Rows from block 1 of the decoder, named by matrix and row number. Each number is 50 + 15 x the weight over its row's rms, rounded and kept within 0 to 99. All counts start at 0. After the name is the row's rms in percent of the matrix's.
# conv: width-7 conv (decoder.mid.1.conv.weight, 256x256x7, standardized in use), inputs 0-12, a 7 kernel for each
conv.92 138:35 37 54 99 77 58 44 41 45 51 55 22 09 28 87 61 58 87 66 50 70 42 56 71 73 51 42 51 99 68 35 70 88 41 48 73 56 60 57 60 69 63 65 55 65 99 68 45 56 64 61 76 54 27 42 48 66 47 70 74 65 64 67 66 61 44 52 37 57 61 48 75 57 26 51 55 40 41 57 60 49 11 16 29 36 51 67 89 59 45 62
conv.93 140:27 24 12 59 21 22 31 60 65 75 64 53 47 35 93 42 15 45 36 59 49 52 52 49 45 51 56 55 93 30 00 00 39 30 34 51 39 66 56 46 49 50 68 42 25 51 49 63 52 79 42 33 37 47 73 90 55 28 56 47 42 50 52 39 65 44 34 34 59 24 80 77 42 38 36 49 51 55 54 66 62 64 45 58 44 59 63 42 46 44 54
conv.94 117:38 16 63 41 52 32 36 74 50 57 08 65 61 41 55 39 58 30 73 59 40 52 49 53 49 59 47 54 42 42 52 80 62 67 64 31 63 54 71 50 39 52 43 36 69 23 69 46 55 63 57 58 57 47 29 35 20 58 51 55 56 40 54 63 64 66 60 44 58 71 42 50 37 61 68 41 63 47 57 53 48 71 54 34 40 46 66 45 46 46 40
conv.95 074:19 72 66 69 45 39 41 67 51 43 28 37 39 54 28 40 55 47 46 46 53 49 50 49 48 49 48 51 00 23 62 59 60 41 57 44 62 52 49 40 37 44 39 46 56 51 40 47 54 35 33 19 38 34 33 54 51 66 55 52 48 47 53 49 52 46 52 52 33 37 42 37 40 54 59 51 60 54 57 53 50 61 77 79 49 53 49 46 51 48 53
conv.96 096:48 15 39 43 42 39 15 58 52 49 32 43 47 49 91 69 57 56 62 56 57 50 54 53 51 56 50 46 85 56 59 47 59 60 82 68 45 46 57 41 50 40 65 48 48 48 57 54 47 81 59 44 53 45 29 27 65 52 52 61 45 58 43 55 48 30 16 27 35 48 69 56 57 63 70 68 62 72 70 37 37 38 39 48 40 39 54 58 52 47 50
conv.97 118:48 52 52 62 84 55 49 85 64 55 30 41 49 54 70 51 72 51 87 78 54 46 48 53 55 52 51 49 99 72 49 69 60 54 66 34 91 70 54 81 60 78 75 56 65 48 69 56 50 56 68 38 60 73 52 22 40 69 63 62 74 49 75 24 38 37 54 47 29 60 57 78 53 49 57 42 55 88 70 46 46 54 62 56 49 62 57 38 89 60 37
conv.98 135:40 76 69 46 45 32 22 43 61 77 73 64 41 31 81 45 39 01 54 72 62 66 61 52 48 51 50 48 29 37 44 19 27 65 63 22 53 46 51 68 66 47 65 60 47 29 46 61 54 60 54 07 42 54 65 68 25 53 41 50 64 61 52 36 30 34 37 41 47 62 54 39 30 44 63 52 67 57 54 64 77 76 70 44 82 74 61 47 61 54 43
conv.99 106:55 38 46 55 72 56 31 71 74 68 43 55 58 52 90 62 73 48 78 73 43 55 53 59 56 54 49 46 99 65 51 53 63 37 49 36 75 59 55 67 53 52 76 52 64 44 59 48 35 76 71 51 44 54 27 07 40 59 55 56 67 43 53 25 45 44 37 25 48 48 67 96 50 50 61 53 55 99 84 65 55 66 70 62 62 61 66 46 80 64 43
conv.100 120:59 12 82 99 60 39 32 42 28 40 03 28 35 54 82 63 69 92 49 34 39 43 55 70 64 46 43 52 91 83 22 68 79 06 29 92 37 62 42 41 49 39 73 53 81 99 52 42 57 59 49 66 49 28 36 57 79 30 73 60 46 45 50 73 55 37 64 25 28 32 47 67 59 29 55 53 30 49 70 44 46 33 38 37 30 66 81 99 48 39 47
conv.101 068:07 75 57 51 32 34 39 57 47 51 41 46 34 41 43 47 55 44 47 52 46 53 54 53 51 51 50 50 28 08 63 40 39 39 62 41 58 49 46 40 36 44 48 54 59 45 36 46 34 48 24 09 33 42 49 66 45 65 49 46 43 37 49 35 40 31 39 49 52 48 54 49 43 55 62 54 57 60 42 54 58 68 79 78 62 62 50 50 63 57 56
conv.102 155:64 78 59 15 44 55 52 66 60 57 65 51 38 20 56 79 71 37 18 33 47 64 61 61 53 50 54 68 59 60 63 38 18 36 52 45 52 21 34 47 66 55 69 85 71 44 30 42 57 44 59 53 39 41 63 86 47 51 27 33 46 46 43 50 58 63 65 29 44 50 56 69 49 58 36 28 30 82 50 59 55 66 45 54 74 67 67 58 67 62 70
conv.103 141:73 00 16 64 44 39 32 76 52 77 04 51 36 56 76 61 22 59 44 58 46 52 57 53 52 53 48 50 65 56 23 19 50 36 66 76 39 39 50 48 47 70 64 55 31 58 46 50 48 83 62 62 44 49 64 44 78 39 45 57 48 45 61 91 92 68 19 12 27 27 71 46 69 36 26 41 39 70 79 49 40 39 55 71 50 60 42 63 50 37 45
conv.104 082:42 63 61 60 55 54 53 47 48 66 64 54 49 57 53 53 66 62 51 53 71 49 50 48 46 46 50 56 55 56 70 65 65 48 55 69 66 55 52 54 58 60 47 46 63 57 48 52 56 49 41 46 44 36 47 54 59 61 55 61 60 64 68 43 41 19 25 32 53 32 40 38 43 56 69 67 65 42 60 74 68 47 49 56 43 39 32 36 45 53 68
conv.105 156:49 60 46 54 74 63 64 71 62 43 00 00 28 49 52 39 52 60 68 70 67 52 49 53 57 44 39 57 52 39 57 57 81 72 65 50 65 70 70 78 71 63 59 49 58 65 64 51 51 35 45 76 67 55 58 52 51 72 65 69 67 59 53 38 44 52 68 73 69 54 55 53 49 62 48 59 66 66 66 37 07 01 65 83 53 54 61 58 50 49 65
conv.106 080:17 35 50 63 37 60 53 75 46 57 26 27 34 70 32 45 38 44 36 50 59 44 42 40 41 43 48 51 21 42 29 53 41 33 44 42 38 56 54 39 35 50 41 40 47 52 36 57 56 44 26 10 24 50 58 51 51 37 47 49 41 46 51 52 63 57 52 36 36 30 47 42 44 38 51 40 48 44 30 55 49 57 66 81 39 46 37 37 35 35 54
conv.107 107:65 48 82 51 54 42 46 75 67 67 51 59 50 50 53 46 55 43 61 76 62 53 52 47 45 50 48 45 46 62 63 91 83 86 77 44 54 67 58 59 51 44 52 50 62 38 58 61 60 84 67 56 55 56 34 23 34 49 57 46 55 53 45 68 62 59 66 60 62 68 50 48 41 49 66 57 59 65 74 76 68 65 54 48 59 58 51 46 47 56 48
conv.108 115:55 09 54 71 55 54 48 90 27 30 00 22 37 49 70 45 32 59 67 50 43 43 46 52 49 44 42 48 99 50 14 91 76 32 44 52 41 57 54 43 44 59 80 41 51 61 59 50 44 82 60 60 40 33 41 32 42 24 57 57 42 37 49 58 62 34 70 35 42 64 61 68 40 37 64 50 42 54 46 32 24 38 44 53 38 59 50 39 54 55 60
conv.109 104:64 14 74 77 44 53 54 42 17 16 00 26 21 45 50 70 49 64 50 48 47 48 58 57 56 50 47 48 52 80 53 79 82 28 67 84 46 51 48 37 42 44 60 68 50 68 46 58 65 87 54 28 31 43 43 39 86 32 69 60 33 56 46 63 55 49 54 40 35 48 63 56 60 44 63 54 34 54 56 31 14 27 56 37 44 60 53 82 56 49 58
conv.110 075:43 53 37 44 45 46 38 54 47 68 71 69 48 48 52 55 53 54 48 50 62 49 49 48 45 45 47 53 58 53 60 48 49 36 51 71 61 50 51 54 59 64 48 46 54 53 49 57 53 58 38 42 45 37 47 51 52 51 48 53 53 59 60 41 45 42 50 43 52 40 46 45 44 50 57 54 52 62 50 58 59 48 41 41 42 38 26 37 46 50 63
conv.111 116:73 08 19 24 05 56 45 87 65 69 54 45 47 49 64 66 36 59 21 69 51 55 49 41 32 38 49 52 72 50 39 40 35 23 47 83 30 47 47 72 69 69 68 60 45 52 30 63 48 93 50 47 20 26 21 20 79 27 53 41 65 60 60 54 77 79 56 17 49 42 55 48 45 40 45 36 37 56 47 45 42 45 35 58 51 46 22 32 44 61 54
conv.112 082:23 75 14 62 50 41 50 46 38 73 83 68 30 55 28 56 66 35 79 78 48 53 51 52 55 53 52 48 02 59 75 47 44 43 32 43 92 53 62 50 36 40 40 61 56 45 60 57 42 55 34 05 27 34 53 38 45 76 42 61 56 45 43 42 42 44 39 44 51 62 69 31 47 64 72 56 44 57 28 76 73 69 60 44 59 47 43 56 87 63 61
conv.113 089:37 24 39 99 79 52 29 57 59 50 53 42 40 41 72 62 64 82 76 60 69 43 54 71 71 61 49 54 86 72 63 54 70 30 63 83 65 64 62 49 56 34 58 52 64 91 70 60 65 51 39 58 57 43 45 41 72 58 68 75 62 62 46 61 64 49 50 49 30 26 58 61 49 52 59 47 40 66 71 53 49 30 25 32 31 40 72 99 75 46 43
conv.114 167:58 38 52 44 38 35 26 66 67 77 76 69 58 61 73 35 19 31 46 61 49 57 50 44 46 53 49 41 60 38 24 29 54 62 56 35 23 56 58 43 44 52 55 33 40 40 51 62 44 53 50 43 46 40 50 73 34 20 40 41 37 51 52 70 53 53 43 56 71 58 61 50 37 32 60 54 51 64 67 61 76 72 50 45 56 47 54 43 35 43 31
conv.115 141:35 76 70 35 44 34 22 56 72 77 74 69 55 50 68 36 43 00 35 62 55 65 62 56 47 47 46 49 24 21 38 19 20 46 41 07 42 46 38 58 54 56 58 58 55 30 46 54 48 63 60 20 39 25 51 69 10 42 32 35 58 50 56 31 39 39 55 61 56 56 54 43 16 35 57 49 64 63 61 62 85 84 69 58 80 87 66 37 54 59 40
conv.116 129:27 41 59 97 82 61 53 19 39 57 66 46 30 46 64 45 51 73 59 58 67 40 40 47 49 40 40 52 64 44 34 58 67 55 53 73 62 69 72 72 70 68 52 47 64 87 62 48 52 44 46 61 44 41 44 59 63 55 70 73 71 68 71 62 62 53 34 57 67 57 39 36 37 31 42 48 49 25 50 66 64 45 46 60 42 48 57 62 44 47 63
conv.117 150:38 12 00 64 50 25 23 37 21 68 64 68 62 52 63 55 17 44 64 57 53 57 61 49 47 51 64 46 55 60 11 20 34 55 46 50 45 54 58 46 47 34 59 64 26 50 54 50 47 59 53 18 33 26 59 56 60 49 55 62 50 56 39 36 09 28 31 12 37 59 66 46 73 62 35 60 59 46 27 45 92 49 66 61 44 59 33 68 59 53 46
conv.118 109:58 55 22 42 44 42 38 99 41 38 00 35 46 46 52 34 58 53 63 52 34 58 50 52 47 47 45 49 64 30 49 45 51 34 38 42 74 46 49 41 50 56 66 29 45 45 49 40 33 74 57 70 56 10 19 30 38 67 47 52 49 48 54 87 66 51 74 29 31 47 44 55 43 58 47 48 46 66 52 27 48 40 45 59 68 55 47 40 48 41 44
conv.119 081:46 65 50 47 54 60 73 53 48 47 42 64 50 51 47 56 49 46 54 54 62 56 53 47 47 46 46 59 41 61 74 49 62 70 56 58 64 55 59 55 60 61 52 67 49 42 55 56 64 72 36 28 69 34 48 58 57 62 52 58 55 61 67 44 46 42 59 56 38 55 57 46 49 58 59 54 60 62 53 45 65 65 77 73 53 54 42 45 60 65 73
conv.120 132:31 55 56 99 74 55 44 44 42 50 42 28 19 33 87 61 62 78 71 46 69 42 55 70 74 55 45 54 99 65 41 79 83 46 43 65 65 61 44 56 65 62 75 63 70 96 69 47 53 47 53 80 54 24 55 46 60 55 66 67 61 60 61 62 60 43 62 54 62 66 58 79 55 40 69 60 49 47 51 60 43 09 12 21 47 59 72 78 63 51 65
conv.121 087:57 78 60 40 55 60 51 86 59 60 31 39 42 53 48 59 71 29 48 62 46 57 56 54 50 50 51 51 61 28 54 38 16 35 62 29 74 50 46 64 57 69 58 71 70 36 40 50 43 64 71 10 27 63 50 53 41 69 51 53 67 47 60 47 41 36 53 57 44 56 54 56 40 55 59 42 47 79 57 46 48 68 75 84 74 68 62 45 79 71 50
conv.122 074:48 99 69 46 38 50 45 63 55 46 48 41 38 35 44 73 70 47 45 45 54 58 58 56 52 51 50 53 34 40 75 48 32 27 48 53 64 37 41 49 61 65 56 84 75 50 37 47 46 51 38 27 42 42 54 66 56 73 48 56 53 52 57 45 51 43 55 56 65 66 60 54 48 62 58 51 49 71 50 58 51 48 66 76 78 65 55 53 75 71 61
conv.123 125:68 55 69 34 55 44 50 70 55 58 30 56 48 47 50 57 67 33 59 82 51 54 51 44 44 50 50 47 41 63 70 77 67 80 76 44 59 65 62 64 42 39 52 53 69 22 61 67 62 69 57 52 63 68 42 38 35 58 56 47 59 42 39 78 71 75 89 68 66 69 51 54 50 62 74 49 59 60 66 55 53 56 58 52 59 59 55 49 50 54 47
conv.124 161:56 08 52 67 49 57 61 51 32 41 00 29 26 42 64 53 45 71 69 56 44 44 51 56 63 50 43 43 82 69 50 60 77 47 54 68 42 57 52 43 38 64 58 52 49 61 63 62 54 88 67 58 51 45 45 35 65 36 61 56 46 47 59 78 76 45 39 36 36 47 72 74 70 23 49 49 25 53 65 36 16 33 50 38 35 51 52 71 50 50 58
conv.125 164:27 42 42 64 50 31 26 59 46 33 00 37 62 67 46 36 54 59 37 26 47 52 52 62 56 45 41 49 25 39 53 29 53 40 68 36 59 34 52 58 60 69 51 48 61 55 33 23 46 37 37 37 43 68 72 57 40 66 36 45 50 48 58 56 69 61 60 62 59 36 33 51 59 62 38 50 50 51 47 35 06 58 77 75 49 53 77 69 56 44 29
conv.126 148:70 18 21 58 39 40 45 97 54 58 00 25 41 44 70 37 32 52 58 63 32 55 47 46 46 47 42 47 78 55 30 34 63 37 52 51 47 48 51 50 54 70 74 33 34 48 49 44 34 89 60 66 52 46 42 39 47 41 48 52 53 46 60 83 91 63 67 06 30 34 51 57 61 45 38 52 42 67 72 48 31 44 44 57 54 52 50 40 42 36 44
conv.127 080:39 47 29 74 50 67 50 78 47 64 33 03 30 54 47 57 42 38 55 49 53 42 41 42 46 48 50 49 25 85 20 20 37 37 62 52 52 44 57 45 44 55 54 56 45 49 44 55 56 48 22 00 30 64 64 48 56 40 39 62 46 42 50 51 72 64 66 32 40 39 58 46 57 43 45 41 46 55 41 58 40 47 57 61 39 49 47 53 55 46 51
conv.128 074:53 81 99 89 85 55 93 41 34 36 30 79 74 78 42 46 51 63 65 40 46 49 50 58 58 56 51 51 31 48 48 63 64 52 50 41 71 51 53 29 43 64 49 54 60 54 55 43 57 34 36 27 40 39 49 40 35 57 48 55 42 43 56 37 32 41 58 58 45 47 35 37 44 55 56 61 56 34 32 44 50 68 74 55 43 60 75 74 66 57 61
conv.129 072:21 16 64 97 66 58 86 46 76 99 99 97 64 57 52 32 39 58 50 39 49 49 48 50 49 47 47 50 76 18 12 55 61 41 28 51 39 41 52 62 49 71 36 28 44 61 45 37 42 44 42 56 36 49 45 56 42 33 46 51 52 42 63 50 47 46 34 41 68 60 49 47 45 45 43 49 50 45 74 93 90 79 54 53 35 40 53 56 45 48 60
conv.130 090:49 84 42 47 41 45 74 49 34 44 84 64 35 23 38 56 60 62 34 45 41 51 51 54 55 52 53 54 41 48 60 55 10 28 32 65 53 45 25 40 42 50 45 54 52 62 49 61 66 08 36 46 52 46 60 43 63 49 49 38 49 43 47 52 51 55 40 21 02 27 55 51 53 55 48 31 36 39 19 46 51 41 09 03 64 62 55 56 48 46 53
conv.131 091:71 66 68 53 64 40 58 59 68 74 84 69 49 48 36 53 62 49 72 52 40 55 53 52 52 47 50 48 65 63 37 97 53 66 17 35 52 46 27 57 33 38 44 50 54 53 62 55 56 55 69 67 57 47 33 00 34 47 50 42 48 33 48 28 47 64 64 59 56 57 40 57 56 51 68 42 46 61 59 71 58 57 42 47 58 62 50 36 57 42 50
conv.132 086:72 69 69 56 70 55 65 63 67 77 93 70 48 44 40 51 61 50 64 49 43 56 54 53 53 48 50 48 66 61 40 98 55 71 24 34 51 38 22 53 21 33 43 47 53 53 57 54 54 72 77 77 61 39 28 00 34 45 48 41 46 36 46 41 48 67 66 67 68 60 47 56 52 50 59 46 48 59 54 70 57 55 42 46 58 57 52 45 53 48 51
conv.133 128:12 42 53 54 40 26 35 15 21 02 58 74 71 57 22 38 55 34 40 53 58 60 62 55 51 53 53 60 00 31 64 55 58 38 71 27 51 32 58 52 74 57 22 46 53 25 40 41 56 54 60 22 31 58 66 50 29 50 33 52 52 65 48 24 60 54 46 50 67 32 49 35 30 57 56 64 48 13 17 56 78 76 80 59 50 62 56 53 50 48 48
conv.134 116:68 63 54 27 30 41 48 37 44 64 87 79 36 08 52 76 67 53 58 71 60 61 57 50 49 55 57 53 73 71 68 73 58 73 57 66 49 51 48 48 53 40 50 56 46 38 57 68 69 36 43 40 56 67 59 44 68 48 53 50 52 52 35 50 52 51 38 22 15 24 53 62 62 67 66 47 42 39 38 67 77 67 27 23 64 67 52 44 43 44 52
conv.135 122:45 46 38 31 54 40 39 36 44 54 03 57 02 53 61 53 52 61 47 56 51 46 47 56 51 49 48 45 40 66 42 64 35 40 46 45 42 62 41 36 61 19 49 53 48 51 52 42 46 45 74 45 47 63 64 56 58 50 54 51 51 53 39 60 31 44 49 41 54 22 42 40 68 27 45 49 35 56 58 52 47 46 47 63 45 49 48 46 55 46 37
conv.136 065:52 79 99 99 67 66 99 58 49 87 91 80 65 61 31 44 43 55 61 44 48 49 50 52 54 52 53 53 41 55 36 71 51 63 49 36 51 43 51 40 33 52 40 52 55 57 55 45 66 15 20 20 32 40 58 38 30 42 36 50 39 35 49 30 25 44 48 47 62 48 47 42 52 57 53 52 50 49 27 88 68 84 65 43 44 55 71 65 67 59 72
conv.137 105:39 55 00 25 44 70 85 65 44 52 68 50 43 47 40 51 18 29 14 67 43 54 48 48 52 51 59 58 35 41 37 03 10 39 51 48 23 38 37 52 39 44 53 50 21 44 31 68 62 60 46 34 42 40 58 67 52 29 33 28 45 36 37 59 58 37 31 29 22 60 59 36 49 44 32 20 24 54 30 42 56 64 62 53 53 51 46 53 56 69 78
conv.138 140:33 38 60 56 57 54 61 35 00 00 00 23 18 46 47 49 40 72 62 42 52 39 45 58 58 53 48 51 31 34 30 80 77 36 32 54 52 68 54 13 58 33 41 46 52 62 64 48 60 47 63 52 45 43 58 59 47 43 62 59 29 59 34 54 46 42 56 43 28 19 60 48 49 45 61 70 40 37 30 30 24 23 30 41 37 53 50 48 47 58 67
conv.139 087:30 56 48 80 55 51 57 04 09 79 99 55 60 77 47 65 64 58 57 57 53 54 50 49 51 48 48 51 43 70 84 58 64 77 66 58 65 46 51 74 74 64 38 53 55 55 42 45 56 40 28 40 37 53 66 58 58 58 46 56 68 62 60 45 46 44 45 60 67 53 36 35 58 64 49 52 57 22 33 91 62 68 67 67 40 31 54 51 55 40 42
conv.140 062:46 59 90 99 81 78 99 50 63 92 99 90 59 60 52 42 44 58 50 43 42 48 46 51 51 50 48 49 76 38 27 44 56 43 50 49 48 50 45 43 35 50 54 45 53 61 49 44 47 36 23 39 34 36 45 44 49 42 48 42 40 30 44 24 28 46 41 34 39 38 50 51 53 52 45 46 46 47 51 71 84 78 63 48 39 49 62 63 54 50 62
conv.141 077:39 81 58 99 82 74 51 35 33 52 64 58 52 51 54 57 55 84 48 52 55 47 52 57 59 51 49 49 61 67 54 66 47 38 53 77 57 62 16 42 70 61 62 62 52 92 54 52 50 27 32 47 53 28 69 43 65 50 61 54 50 57 46 66 52 46 61 38 50 57 49 59 61 47 57 54 46 31 17 43 36 22 19 18 50 67 66 87 58 40 40
conv.142 076:46 71 38 99 58 36 22 51 44 55 82 45 54 36 54 55 48 77 30 50 47 46 53 59 58 47 47 49 47 55 52 57 38 24 44 77 55 60 17 52 71 52 61 57 46 84 39 51 49 30 50 57 40 38 72 45 72 47 57 47 58 64 43 70 57 55 60 32 54 64 55 56 57 48 49 49 42 48 31 54 37 26 14 16 67 71 62 73 47 30 30
conv.143 064:58 87 86 99 88 86 82 62 38 54 57 61 53 66 46 55 49 62 52 48 46 49 52 57 58 52 50 50 57 72 54 61 58 48 49 62 54 52 30 32 42 63 62 64 55 66 49 49 51 44 38 54 51 27 78 22 61 49 58 61 50 45 54 62 43 48 62 35 69 45 56 52 56 49 54 55 45 58 23 61 46 36 35 30 49 67 69 74 63 47 43
conv.144 059:48 71 99 99 87 77 99 57 51 77 70 77 62 59 45 44 46 62 57 45 45 45 46 51 55 53 49 51 72 54 47 62 72 55 53 51 60 56 49 28 30 43 50 53 53 62 54 47 57 38 28 33 54 50 65 34 32 39 41 51 29 24 41 33 33 46 57 40 31 30 51 49 51 52 48 49 49 47 43 58 61 63 60 45 39 52 66 66 60 50 60
conv.145 052:07 46 91 99 85 70 99 38 51 82 94 75 44 41 59 48 49 60 57 39 43 48 48 51 53 51 49 50 82 63 39 41 59 49 48 43 64 46 37 35 36 49 50 46 54 60 53 43 50 31 14 28 53 61 73 48 49 47 48 51 42 36 47 23 33 43 41 40 47 34 55 54 53 55 47 45 46 47 52 72 78 66 58 48 39 46 61 67 54 45 52
conv.146 061:66 49 84 68 60 65 80 54 72 85 99 85 47 39 68 41 48 62 48 45 47 54 52 53 53 52 50 52 99 20 36 50 36 55 40 53 51 62 47 48 37 39 64 46 54 55 45 46 44 89 52 43 29 41 22 17 50 30 52 39 38 29 42 35 27 50 26 19 37 45 55 55 53 52 52 48 50 48 65 65 77 74 50 47 47 55 58 58 53 59 68
conv.147 131:38 38 35 33 41 52 53 51 68 57 45 49 46 47 78 66 25 28 36 49 64 61 57 51 55 55 53 53 52 58 38 08 35 53 55 61 30 42 66 55 53 37 57 58 32 31 46 59 59 76 48 40 82 77 60 72 67 30 38 49 44 49 36 49 40 03 19 38 44 46 54 50 62 35 28 42 39 60 65 39 51 58 79 70 47 55 59 65 51 52 64
conv.148 091:71 52 61 44 62 46 55 49 75 81 88 62 48 45 41 52 61 55 71 51 46 51 50 50 51 50 50 48 66 72 33 94 53 62 26 45 50 52 34 55 39 42 46 49 53 54 67 55 56 53 58 62 59 57 36 00 44 49 57 45 48 40 48 25 45 62 52 52 44 49 36 58 62 52 57 43 48 55 68 77 53 53 41 49 52 55 48 40 55 38 46
conv.149 111:45 75 40 74 55 45 38 36 38 22 18 16 30 17 66 80 44 63 62 41 74 47 52 59 59 47 50 51 68 65 46 70 68 48 49 54 53 57 58 43 78 52 59 68 39 60 56 44 53 33 51 73 60 25 72 49 66 51 59 71 47 72 50 77 49 46 72 57 65 70 73 61 72 49 56 66 46 52 31 36 10 00 22 15 50 63 58 55 48 28 42
conv.150 055:16 51 75 99 74 53 46 60 65 91 99 99 53 60 65 43 54 75 51 50 36 52 54 58 56 53 50 50 99 30 48 72 47 35 16 50 55 51 27 45 33 43 57 42 66 75 53 54 40 57 62 74 52 66 49 28 45 41 58 44 48 38 42 55 60 54 51 54 74 28 52 60 46 46 59 42 38 51 59 64 68 56 32 40 49 59 61 73 59 52 51
conv.151 101:32 75 99 63 39 23 20 37 08 15 44 88 85 73 52 38 59 50 27 52 67 61 60 56 49 48 50 50 51 00 31 68 49 40 58 34 35 61 49 46 50 54 63 55 68 42 27 42 48 73 41 15 05 10 40 44 35 44 60 50 52 60 52 35 52 58 45 44 35 30 47 38 29 42 59 60 63 13 01 18 81 88 86 78 67 88 77 54 49 55 47
conv.152 146:39 48 52 51 45 50 59 18 16 50 78 72 58 55 28 57 62 46 43 61 57 66 63 58 54 54 56 59 36 57 75 73 56 59 55 20 32 33 42 63 61 48 33 59 57 49 55 61 68 51 52 47 47 59 53 45 33 37 40 46 61 56 51 33 42 37 35 39 45 18 42 42 38 65 65 55 60 31 37 70 63 66 53 53 57 53 56 49 51 48 52
conv.153 060:44 72 99 99 96 93 99 60 56 86 85 82 65 61 44 41 43 62 51 43 47 47 47 50 52 52 50 51 87 47 44 50 67 68 48 44 54 50 47 34 30 45 53 50 52 63 51 45 54 46 32 35 46 43 62 36 43 45 48 45 38 35 41 28 30 39 51 37 35 27 52 51 52 52 46 45 47 45 42 59 62 66 62 49 39 51 61 64 55 49 60
conv.154 065:08 45 99 99 70 69 70 60 22 40 28 95 53 61 44 38 63 86 62 53 42 51 55 59 58 52 51 49 24 03 25 98 73 47 37 53 52 81 41 28 33 36 32 38 72 80 56 54 48 34 54 41 54 41 60 50 49 49 71 55 47 44 38 67 69 70 55 52 47 44 59 46 43 46 73 51 51 28 44 46 67 62 69 48 47 63 68 69 50 64 62
conv.155 125:68 55 35 06 00 10 32 50 52 79 99 76 38 15 41 73 54 18 27 61 54 66 60 49 46 49 52 49 50 59 49 55 60 65 51 36 17 34 42 51 52 64 46 60 41 17 32 54 54 45 49 53 37 33 41 43 43 17 31 39 51 46 50 57 71 78 58 36 36 41 54 57 43 55 62 54 37 66 40 86 90 72 19 17 78 76 50 34 27 40 49
conv.156 128:30 06 66 65 47 51 60 64 26 33 00 45 25 37 51 37 48 80 68 43 49 45 52 61 66 56 47 48 64 31 39 90 71 39 42 56 45 72 60 29 40 41 45 38 60 69 65 56 60 79 83 72 57 33 49 49 46 41 72 60 33 52 40 65 59 49 54 32 23 12 64 62 48 38 59 49 37 61 70 31 32 46 51 50 33 51 58 50 43 48 64
conv.157 051:34 41 82 98 64 60 91 31 53 97 99 89 52 26 53 45 47 62 57 47 42 51 49 53 54 51 50 51 99 58 33 64 64 46 18 54 53 56 49 45 38 49 48 43 52 63 53 44 47 20 14 43 34 39 55 42 51 50 53 53 48 41 52 21 27 33 35 34 60 54 53 51 50 53 51 49 47 48 54 72 76 74 52 40 44 51 61 64 57 53 61
conv.158 067:37 52 87 99 61 48 66 87 50 99 99 87 41 71 41 48 53 66 56 48 37 50 51 56 57 50 49 48 57 59 39 69 24 49 27 57 49 53 36 53 36 56 43 47 53 70 47 47 53 09 23 40 42 40 66 37 56 46 53 49 56 33 54 68 41 51 52 39 62 30 57 45 54 55 55 38 46 42 28 84 60 56 43 40 45 51 67 70 55 44 44
conv.159 053:42 65 67 99 96 74 69 48 42 45 46 56 45 32 62 53 49 69 52 43 31 49 51 54 58 53 47 50 99 83 63 37 31 33 32 67 61 41 26 26 33 24 57 51 53 65 53 44 42 66 50 56 69 62 55 30 55 42 47 41 28 28 19 10 34 41 46 36 18 18 67 59 60 53 45 31 36 44 49 45 57 49 48 46 47 55 70 80 65 49 50
conv.160 126:41 17 38 32 75 10 76 96 18 51 47 48 29 53 53 39 33 40 47 58 44 60 52 58 54 51 47 49 37 51 21 50 24 91 19 47 35 39 30 71 45 59 60 37 46 53 51 50 60 82 53 51 59 45 48 35 55 37 46 37 67 44 59 68 34 25 52 38 36 67 98 26 59 46 27 20 67 69 33 24 55 64 37 30 41 52 41 64 54 54 45
conv.161 097:51 82 45 84 57 44 44 20 38 18 33 04 04 02 71 72 44 67 49 53 75 48 52 56 55 49 52 53 68 64 57 72 49 54 72 60 53 63 53 54 83 57 63 67 39 64 45 50 60 29 41 57 49 40 84 60 68 53 65 63 58 77 52 75 55 51 81 54 70 62 66 65 71 55 55 58 48 39 19 35 00 00 07 14 61 66 59 61 50 37 45
conv.162 070:82 79 79 52 61 17 36 77 71 99 92 69 44 63 38 63 45 40 66 47 44 52 52 49 48 44 48 48 48 56 32 71 63 75 05 29 37 49 32 53 44 42 45 54 45 48 57 42 50 28 62 42 33 33 41 12 36 38 38 41 38 39 37 31 51 65 70 54 68 61 50 50 52 53 49 45 42 62 65 99 60 46 36 51 64 68 57 39 47 45 52
conv.163 062:64 99 99 99 97 87 99 64 44 67 61 68 52 60 28 46 44 55 56 41 48 49 49 52 53 51 51 51 36 50 45 61 52 65 53 57 53 46 34 28 34 56 53 61 52 59 53 45 64 50 24 35 47 34 66 33 48 46 47 51 40 38 44 36 35 44 56 40 54 36 51 44 51 53 50 48 48 54 26 59 50 53 54 42 44 58 67 63 60 50 58
conv.164 066:49 68 97 99 79 80 99 50 60 97 99 84 58 55 51 41 44 61 54 41 43 48 48 51 52 50 50 49 84 28 26 42 62 53 51 49 42 47 47 40 35 45 56 45 56 61 48 43 49 39 32 40 40 47 56 42 47 42 48 47 42 35 44 23 28 42 40 35 50 28 52 54 53 53 47 46 48 44 47 72 74 69 58 48 39 52 65 65 53 47 60
conv.165 080:17 28 99 82 61 49 57 54 27 21 00 62 61 75 48 45 55 71 56 49 52 50 53 55 53 49 48 51 25 00 18 99 68 48 31 52 49 78 53 47 52 51 38 38 65 68 46 42 50 33 56 36 35 11 54 68 49 51 82 63 53 55 49 57 52 62 53 34 31 27 54 39 38 45 72 57 62 27 36 30 52 60 85 77 45 60 61 55 42 57 60
conv.166 097:21 28 81 61 60 72 73 73 69 44 07 65 42 49 54 34 61 77 55 48 52 47 49 50 50 47 46 53 86 00 22 91 72 35 29 68 60 81 50 40 58 53 48 36 68 73 63 47 45 60 71 87 56 42 53 75 52 57 70 52 45 53 43 59 43 66 40 35 32 38 55 55 38 43 62 56 53 71 73 48 66 56 55 86 44 49 51 41 43 68 78
conv.167 072:18 73 70 99 83 61 52 64 61 65 99 95 48 33 61 50 58 78 62 45 32 51 54 62 65 57 51 50 96 48 57 70 56 26 02 56 61 50 29 37 34 34 49 50 64 79 72 55 43 20 40 58 70 66 54 45 49 51 55 48 45 32 32 44 55 50 50 54 41 33 60 64 48 54 59 39 28 48 46 59 67 55 28 26 56 63 71 89 70 52 49